A small image classifier, trained from scratch.
Model: 2.83M parameters, 24-pixel images, moe expert_choice, num experts 64, patch size [2, 2], layers 8, width 128.
Training: batches of 64, held-out accuracy 84%.
Data: trained on renderings of 100 made-up gadgets, each built of a few solids, in any pose, 20.0 epochs.
Rows from block 3 of a small image classifier, named by matrix and row number. Rows with one number within an expert belong to one neuron, the router's apart. Each number is 128 + 32 x the weight over its row's rms, rounded and kept within 0 to 255. All counts start at 0. Numbers have three digits each.
After each expert's rows are labels from the 100 images, of 14976, where the router gives the expert most weight on average: "top examples" is what is common among them. Only what is clearly more common there than usual is listed. The data: renderings of 100 made-up gadgets, each built of a few solids, in any pose. In brackets: how many of the 100.
# router: router (model.blocks.3.mlp.router.weight, 64x128, trained with AdamW), inputs 0-42
# up: expert up (model.blocks.3.mlp.up, 64x32x128), inputs 0-42
# down: expert down (model.blocks.3.mlp.down, 64x128x32, transposed), outputs 0-42

# expert 45
router.45:128135166137124143154130092154154058151073115120065092188061132106149071174165153121091111088114154169137110105118156139140101133
up.0:147138169127156130150131143104132149156146120066106108156127148144121076124163135126150123105093193147123092145149150137110155180
down.0:120044144123146121121125132157149130155160124115198081201148123114070130133064135138117088090158142154155113096119095156110093015
up.1:128175132172089141154098148178120113108112132075120141080066178130136164197119153149141141138114135165064110069135132097141107142
down.1:164138102144096121138128120134197116108139117072136164086110178082141128126122155114149160189188205110080119145102121134139129102
top examples: pink (56)

# expert 6
router.6:163105167162160158149111094116133129093117170132132148182164156157140182112175099138133120109155122045110117163099131122097093141
up.0:155130130152142144153142132129145169172118118138111153144097137136196140110168079104143089134176085088152113108096217172092085160
down.0:146077153145082124095152090061132125116079100127114200164135137142113097132151125145126144139136179111094108154084169160148079132
up.1:161110186192147180135131168099085178110121147132132130143167127143080143146139169168118101084080125134116114079137099127065131133
down.1:029165140099084137142120141170107106161096140069123120125094093062212093109150142078179127119128180123112084090129109117151104083
top examples: orange (75)

# expert 48
router.48:104096108155141099133096124098113100150133141154097116109154120137073145102157130123060086117118070136152174180141200105108083156
up.0:152035140181101144149137140054174056113095123131111192149101101111107090082115127129107200069130144119138209126118139141146103115
down.0:147169078126074106081166097123158139102109150101123130101102116102117134115143101188165100107184160140156104066162116130080116157
up.1:133143147108132170155144138135102209119130128081189127106122146110028157189138140120132160087081097028112142152112135092068155172
down.1:104127136171118122171128148173144083131123133069113126123098167108146113160069132098181196157059177119080154096087117144087143073
top examples: red (43); brown (27)

# expert 16
router.16:138118090141122124156152129107178078079120170110163120131124123103102159095111141110063123115113175104191163132165129132163109118
up.0:144122137075130134165160087101156179148096122120128134110163099118073096071110155155128119104177133084097120140099114095226107193
down.0:144174138118047118132092084135116140101190124137125118136097126145130115128101130185122098132153070144167097085125112136146075129
up.1:126164171117153141125143164136184113134079120076206126110151131082116175138138071137171144113145102145094090134138091113152142176
down.1:082146128116079124140142139146087126135143124152020138139162186120150108167067131093178143124101167114146123167132166130104096116
top examples: red (32); brown (27)

# expert 2
router.2:141111103155128137135107148167135072109183119116073095075122114154117086105141137101075169087117148105146139106079196126112131133
up.0:110135129140179097115115183113091066139145166140043076105154147110100128139128224061082101152098087077172115155152153118105113170
down.0:128125086126141088176102086095134147112117122187198099092165054144054092090155171134078170080155096152170111148111082159181179113
up.1:138113154175081157140118136120082107114125125151185106078138139162114148146146067135135158105065140108158068081130107139134109097
down.1:130130150146128063080127136125134120157118170123134123165117221132129133127176209108143088152129147115126165111141111133097100162
top examples: metallic (64); red (36)

# expert 31
router.31:137147197151137101199097175104224106070128117150071187139162156129113150106104120131109119123127127148154092080115114140112103073
up.0:166136157156111154194110125134097118088144136129079061108117088126205109111101177128146122123125155149163103106116120130151142173
down.0:116143122088084143149141115139125118144115146156116212115188109104120114107064121101099098119141065111166113131088121153123155146
up.1:138094128151144067169154115164139106116128110108108176148148113148116131115158204147125140125115055140098109139153159125199112092
down.1:073147141123114170137124121123103118084130125143155100161118153158173100142181174048110100112155137120142096103125112130136119146
top examples: red (46)

# expert 59
router.59:162138199158170131096091102130101118098176156106093141156181183136132063160122139079096173142153098135130121158109172130116165197
up.0:085109126140108093137147116124172244130123131112106142154133118130162126153145138175188152128135109130083123090139183151054111110
down.0:137145145096127122168055096172194113113133141149121112110115058095144129171124108128095098177188162139094131117083139109113089104
up.1:115106105097166164170126131088172100068145124156193095152120116154111118112113102068095095176131121111190088152099142151169107127
down.1:139099128119209127143158162117156145135119135154000106132166154138126144175141173043131132148129107122117179157138127133107147150
top examples: orange (29)